From a checkpoint of a small audio embedding model: held-out accuracy 98%.
Rows from block 2 of a small audio embedding model, named by matrix and row number. Rows with one number belong to one neuron. Each number is 500 + 25 x the weight over its row's rms, rounded and kept within 0 to 999. All counts start at 0. Numbers have three digits each. After the name is the row's rms in percent of the matrix's.
After each neuron's rows are labels from the 100 clips, of 14976, where the neuron reaches its highest value: "strongest on" is what is common among them; "peak on" is the class under the peak. Only what is clearly more common there than usual is listed. The data: two synthetic voices taking turns or overlapping, over music, noise or silence.
# fc1: first MLP up (model.blocks.2.ff1.fc1.weight, 2304x384), inputs 256-383
# fc2: first MLP down (model.blocks.2.ff1.fc2.weight, 384x2304, transposed), outputs 256-383

fc1.721 415:500500500499500500500500500501500500506464500500500500500500500497501500495500501478499585500500495500500500500500500500501500510500489500486500501500523485500497500500500500512499500500501502572500513500500519489500500500505500500500500499500497500488500536500500516500503500499500500534498497494491499499597522499488500500501500500500511481465501501500500504500500500500500500500489
fc2.721 126:500500500496500500500500500500500500499500488500500493500501500500500504500500500266747500500500510500500500500500500500501500500500490500523500500500504500500499500500499500499498500500500500495500512467500497500500500500426500500500500500500500503500500500500500501510500500500500500500500500501500500485504500518508500500500500500430500481492500501500500500500500494500500500500500
strongest on: child-like voice; first voice: child-like voice; second voice: child-like voice
peak on: child-like voice

fc1.742 048:500500500500500500500500500500500500500500500500500500500500500500500500500500500500500500500500500500500500500500500500500970500500500500500500500500500500500500500500500500500500500500500500500500500500500500500500500500500500500500500500500500500500500500500500500500500500500500500500500500500500500500500500500500500500500500500500500500500500500500500500500500500500500500500531
fc2.742 062:500500500500500500500500500500500500500500500500500500500500500500500500500500500500500500500500500500500500500500500500500010500500500500500500500500500500500500500500500500500500500500500500500500500500500500500500500500500500500500500500500500500500500500500500500500500500500500500500500500500500500500500500500500500500500500500500500501500500500500500500500500500500500500500500
strongest on: music
peak on: child-like voice

fc1.751 219:500500500512526491490500500503500500494500497500495505500491502501500498500500501500511500500505534511529453457485500562500500500500501495494503500506503498500523500465481500504474500500492500500502500500500499500500508500500504500497511501500500520548500557533506500496500500500489508515500527475500500490512500500500480500482500436509522499492500500500509489483530487485500514494500
fc2.751 074:500500500499500500500500500500500500499500496500500479501462500500500497500500500499555500500500489500500500500500500500499500500500612500500500500500545500500495500500446500502500500500499500508500496500500496500500500500502515500500500499500499441510500500500500500495500500500500500499496500501500499514500500488500500500500500500500500494482500499500500500500500499500500500500499
strongest on: music
peak on: child-like voice

fc1.425 241:500471500500511527500502500500500500513480500523500500500511500500500510500500500500500500500500500522500500500500507630500493500500500500494499589500564524500479500468540500500500500500500500559500514511500481517485512498500541500477522481542490500500500498493500500500498500514500500500500496500503485510500522500500403500500500500535500514500549500500500500494500463510504500500496
fc2.425 103:500500500499500500500500500500500500500500500500500501500527500500500500500500500500603500500500484500500500500500500500500500500500499500500500500500487500500500500500500500500500500500500500500500353500500500500500500500500500500500500500500500499500500500500500500500500500500500500501501500500500500484500500500500500500500500500500500498507500500500500500500500500500500500500500
strongest on: child-like voice; first voice: child-like voice
peak on: child-like voice

fc1.220 281:501515500543497457495486500500509478388502501502499535500484499504498500500489398530451500500492497495505578504500500500503501504514445500493502493496495494528554500501494500470499497500501499508493477500421500502534497565504505499524505531505500502493502410510500500512462500500500483510514500500508523489476465500492515498485498508450505495506501559497526452508514599504500500500506
fc2.220 120:500474500503500497500500500500500500497503500500500530500454500500502500500500499504461500500500502499500500500500500500500486500500597500504500500500541500500499500500498500495500500500502500495500497499500561500457500507501497500488504495500498504497427499500500502510500500500500500572511500495500505541500500500424478500500500500492500538497500500500500559504500500500500500500500
strongest on: deep voice; first voice: deep voice
peak on: deep voice

fc1.534 143:500523500500500480499500500507500500500500500478500461500307500500511420500500466500497500500500500501425500505529500500500500524500392500500500500500501500500500492500497500500506500500500500499497501525500500500500500500499511500500500500500500509500500522500476500547496525500483500502497500636516500501500500496500500500500500500500500499499501500500500500515490506500500501503500
fc2.534 061:500500500500500500500500500500500500500500616500500536500502500500500500500500500500507500500500499500500500500500500500500500500500477500514500500500461500500500500500499500500500500500500500442500501496500518500500500500500500500500500500500500521500500500500500500501500500500500500472715500500500500500500500500500500500500500500500500497500500500500500500500500500500500500500500
strongest on: second voice: high voice
peak on: high voice

fc1.399 356:499500503501501520492542501490500502494526624499502456575501500503486492523502500490498500497500558496500500462500500515502496494499488493497500500500486566495487494501564499467536520500505483473497383502498526495502493486451483499509500484505411515495500549500500500491511499501500534496464501514550495504501497451527478499500491498526499519505503500498500500446500480494501498498512
fc2.399 457:500511500493500500500500500500500500433496454500500532500551500503500500500500500495563500500500473497500500500500500500500501500500491500463500508500507500500504500500502500497496500500502500485497522512500472499500500500546500500500500538500498454500500504500500500501500500500500500507500500497500500500500500482504500500500500500500499352552508497500500499491500506500500500500495
strongest on: music
peak on: child-like voice

fc1.416 245:500505479513502416500518493508500518437503510494500501516499493505515500500500488544492500500529498500520498499499500500535499500500460520497494464509499495500500464500497506500485556503507498451498499570500542503517509506452458500536486520500500514450502528574499525494501501525504490541503434530488481503523498492389535505511481520501514527515464504498518496498463544500485530511507
fc2.416 209:500490500500500500500500500500500500501500500500500539500501500502500500500500500499511500500500500500500500500500499500499500500500496498503500500500506500500502500500507500506500500500501500497503500418500502500500500500504500500500500500500500406500500502500500476500500500500500500524500500497500500514500500497503500500500500500502500499495500500500500500502500493500500500500500
strongest on: deep voice; background: none; first voice: deep voice
peak on: deep voice

fc1.428 223:500500500567500492482491500488500500500500541500496500500500500500500532521500580500498500500504506500528500500500500500354494523445500500472500500485502500500500500500498500500559500500498500499499504500500513473500500578491500500555482500500500500505500500500441500500500500500500479500500509500500500492480492558497495493500500500501498461502503453500500513521487515500500500500501
fc2.428 033:500500500493500500500500500500500500500500500500500500500500500500500500500500500500472500500500513500500500500500500500500500500500500500501500500500364500500500500500501498504501500499500500500500500500500578500500500500424500500500500500500500501500500500500500500500500500498500500498500500500500500498500500500500500500500500500500500504496500500500500500500500498500500500500500
strongest on: music
peak on: child-like voice

fc1.699 367:500499500498493501493496501495499495500500503499496497500511516501493506500500500497492500493500493345500544477500505503499507518509502463536539502511410567498496499500495500496500481475498501498482564499497462502499523495454496498500502514500484512492499500488500496486498499486500504499536499454472499533481499501503504505500527498499500497517499500501500508390498505500499500483528
fc2.699 313:500500500499500500500500500500500500500500499500500504500504500497500501500500500513500500500500498444500500500500500500503499500500495500485500525500512500500487500500501500493500500500507500508500468538503500500500500500508500500500500496500501504500500498500500501500500500500500500502501500500500503510499500506500500500500500500500500493500500500500497500502502498500500500500500
strongest on: high voice; first voice: high voice
peak on: high voice

fc1.35 261:500506500487500506500510511496504503498500503500549512501497499495499498500489506501502500501500504487500501573497549560500500489596501498489506499466503500506499500500469463500669506473483500552504499466500521500507500499468506500501525500500510500502501496500503454500501498493500503460500500421500546517578496500502509500526510491483500500510491499510515502502500487489468505515500
fc2.35 095:500500500488500500500500500500500500500500500500500498500507500500500500500500500499502500500500500325500500500500500500500500500500499500500500500500500500500500500500500500504500500500500500497500500500500500500500500500499500500500500500500498500500500500500500500496500500500500500500500500500500500503500500500500500500500500500498500499474500500500500500500500500500500500500500
strongest on: child-like voice; first voice: child-like voice; thin (high-pass)
peak on: child-like voice

fc1.551 113:551500500500500500500500500489500500490459516500500505500487500500500500457521555499507517495472500573472500500500511500500500500500500500496500552508500515497500500500449725500500500500500500500500500500500500579500500500500505500500500455500500483356498494500500500500501501532500500418500500501500500504500500536496500500500529500500499501492500641500500485500500480500497500500499
fc2.551 041:500500500500500500500500500500500500500500499500500499500535500500500500500500500500504500500500500500500500500500500500500500500500500500500500500500459500500500500500501358500500500500499500698500497500500502500500500500503500500500500500500500500500500500500500500500500500500500500501500500500500500500500500500500500500500500500500500474500500500500500501500500500500500500500500
strongest on: music
peak on: child-like voice

fc1.530 030:500500500500500500500500500500500500500500500500500500500500500500500500500500500500500500500500500500500500500500500500500500500500500500500500500500500500500500500500500500500500500500500500500500500500500500500500500500500500500500500500500500500500500500500500500500500500500500500500500500500500500500500500500500500500500500500500500500500500500500500500500500500500500500500500
fc2.530 057:500500500500500500500500500500500500500500500500500500500500500500500500500500500500500500500500500500500500500500500500500500500500500500500500500500500500500500500500500500500500500500500500500500500500500500500500500500500500500500500500500500500500500500500500500500500500500500500500500500500500500500500500500500500500500500500500500500500500500500500500500500500500500500500500
strongest on: deep voice
peak on: deep voice

fc1.368 189:500500500499500491511500527500500500500500517501500517500529500500501494500394500500500509500500500535500500503500500447392470500500500480500486500500500511500551451445501500501508500500507500503490510498635500511500499521490477500500500500498472497500523500498531493451500500523500501500534500505589500506497500508496504530484491500497489467517462439485500461500499499500500500500500
fc2.368 068:500500500500500500500500500500500500500500356500500501500493500500500500500500500520524500500500501500500500500500500500500500500500503500500500501500480500500500500500500500501500500500501500501500500500500500500500500500500507500500500497500500493500500500500500500573500500500500500369500500500500500520500500500500501500500500500500500500500500500500500500500500500500500500500500
strongest on: child-like voice; first voice: child-like voice
peak on: child-like voice

fc1.484 364:500539500576490499497500497501498486472502498496500493497474499473500507503496455522491502515500493506485500515500500502489495500492483487500492509500495546501439507507500495500500500469501506558497495489529500510500495500478500500499498497502506501496501457469500485506500500499500481500448502504451472506504502458529520500498500511502491539496498504539514498498496509504498500453496
fc2.484 432:500500500492500500500500500500500500500500463500500502500500500506500517500500499500493500500500501500500500500500500500500500500500469500490500500500501500500500500500513500507500497500496500546500491500500445500500500500479500500500500500500498500500499500500500500484500500500500500495499500504500500514527500500465499500500500500500500394495500500500500500500500646500499500500502
strongest on: deep voice; first voice: deep voice; second voice: none
peak on: deep voice

fc1.633 292:500615500500500500500500500500473500521500500487520500500501500478500503500500500500500500493508479500500500500500500500500500500500493500500472517500500500500500500500440500500500500500516500514500528500500500500513591525523500497500500477500500500500582494500500500500499500500473500500500500500500500500477500465501509500500500500474500500480560425500516403500500500507504485500495
fc2.633 040:500500500501500500500500500500500500500500464500500502500474500499500500500500500501500500500500486500500500500500500500500500500500497500547500499500500500500500500500500500500500500500501500387500500500500502500498500500510500500500500495500499505500500501500500500499500500500500500505500500500500500475500500500500500500500500500500500501502500500500500567499500500500500500500500
strongest on: high voice; first voice: high voice; second voice: high voice
peak on: high voice

fc1.11 088:500500500500500500500500500500501500500500500500500500500500500500500500500500500500500500522500518500500500500500500500500500500521500500500500500500515500500500500500501500500500500500500500500500500500500500500500500500500498500501500500500500500500500427500500500500500500500500500502500500500500500576500498500500500500500500500500500500500548500500500500500500538500500500500500
fc2.11 070:500500500499500500500500500500500500500500500500500509499521500499500500500500500500495500500500500500500500500500500500500500500500501500504500501500463500500500500500500500499500500500500500501500501500500500500500500500500500500500500499500500495500500501500500500500500500500500500490500500500500500502500500500500500500500500500500500484500500500500500500500500500500500500500500
strongest on: high voice; first voice: high voice
peak on: high voice

fc1.465 262:500489500500493471500500500500467500502500500517500539509500505498500488509500504497521496490500486472500495500500500512500511500500500500500500481500500502472498511500580496519502465510490500514499500496501497500499509513500497502499500492461498500504526500499500500576517500500497489535500484490500421489501521500524500500504499500482527500511490508546500500588510523445521425500501
fc2.465 138:500500500500500500500500500500500500654500613500500499500507500500500500500500500532488500500500499500500500499500500500500500500500492500500500500500492500500500500500395500499500500500500500466498500500500501500500500500464501500496500499500499499500500499500500500502500500500500500500501500500500500476500500500500501500500500500500500500537500500500500500500500501500500500500500
strongest on: deep voice; first voice: deep voice; clipping
peak on: deep voice

fc1.653 464:536449500500515508512489526507498482494501485492500507508493507475477500504505500486477517498499499504491500500498480507490493498496497500442505501505498580500497510500521472499531497498512500500522512506495525486502533493501498511494479496501512499499488487491539497484533494493511499509484505500500589522468511500501500498534500500593502463491509487461501507503505585500494500486475
fc2.653 434:500503500523500500500500500500500500495500497500500495500356500500500500500500500500500500500500500547500500498500500500500501500500446500479500500500527500500500500500499518489500500500500501531500482500500501500498500500663500500500500494500499494500500500499500500500500500501500500500510500495500500578499500500500500500500500500500500573514500505500500500509500522500500500500500
strongest on: child-like voice; first voice: child-like voice; thin (high-pass)
peak on: child-like voice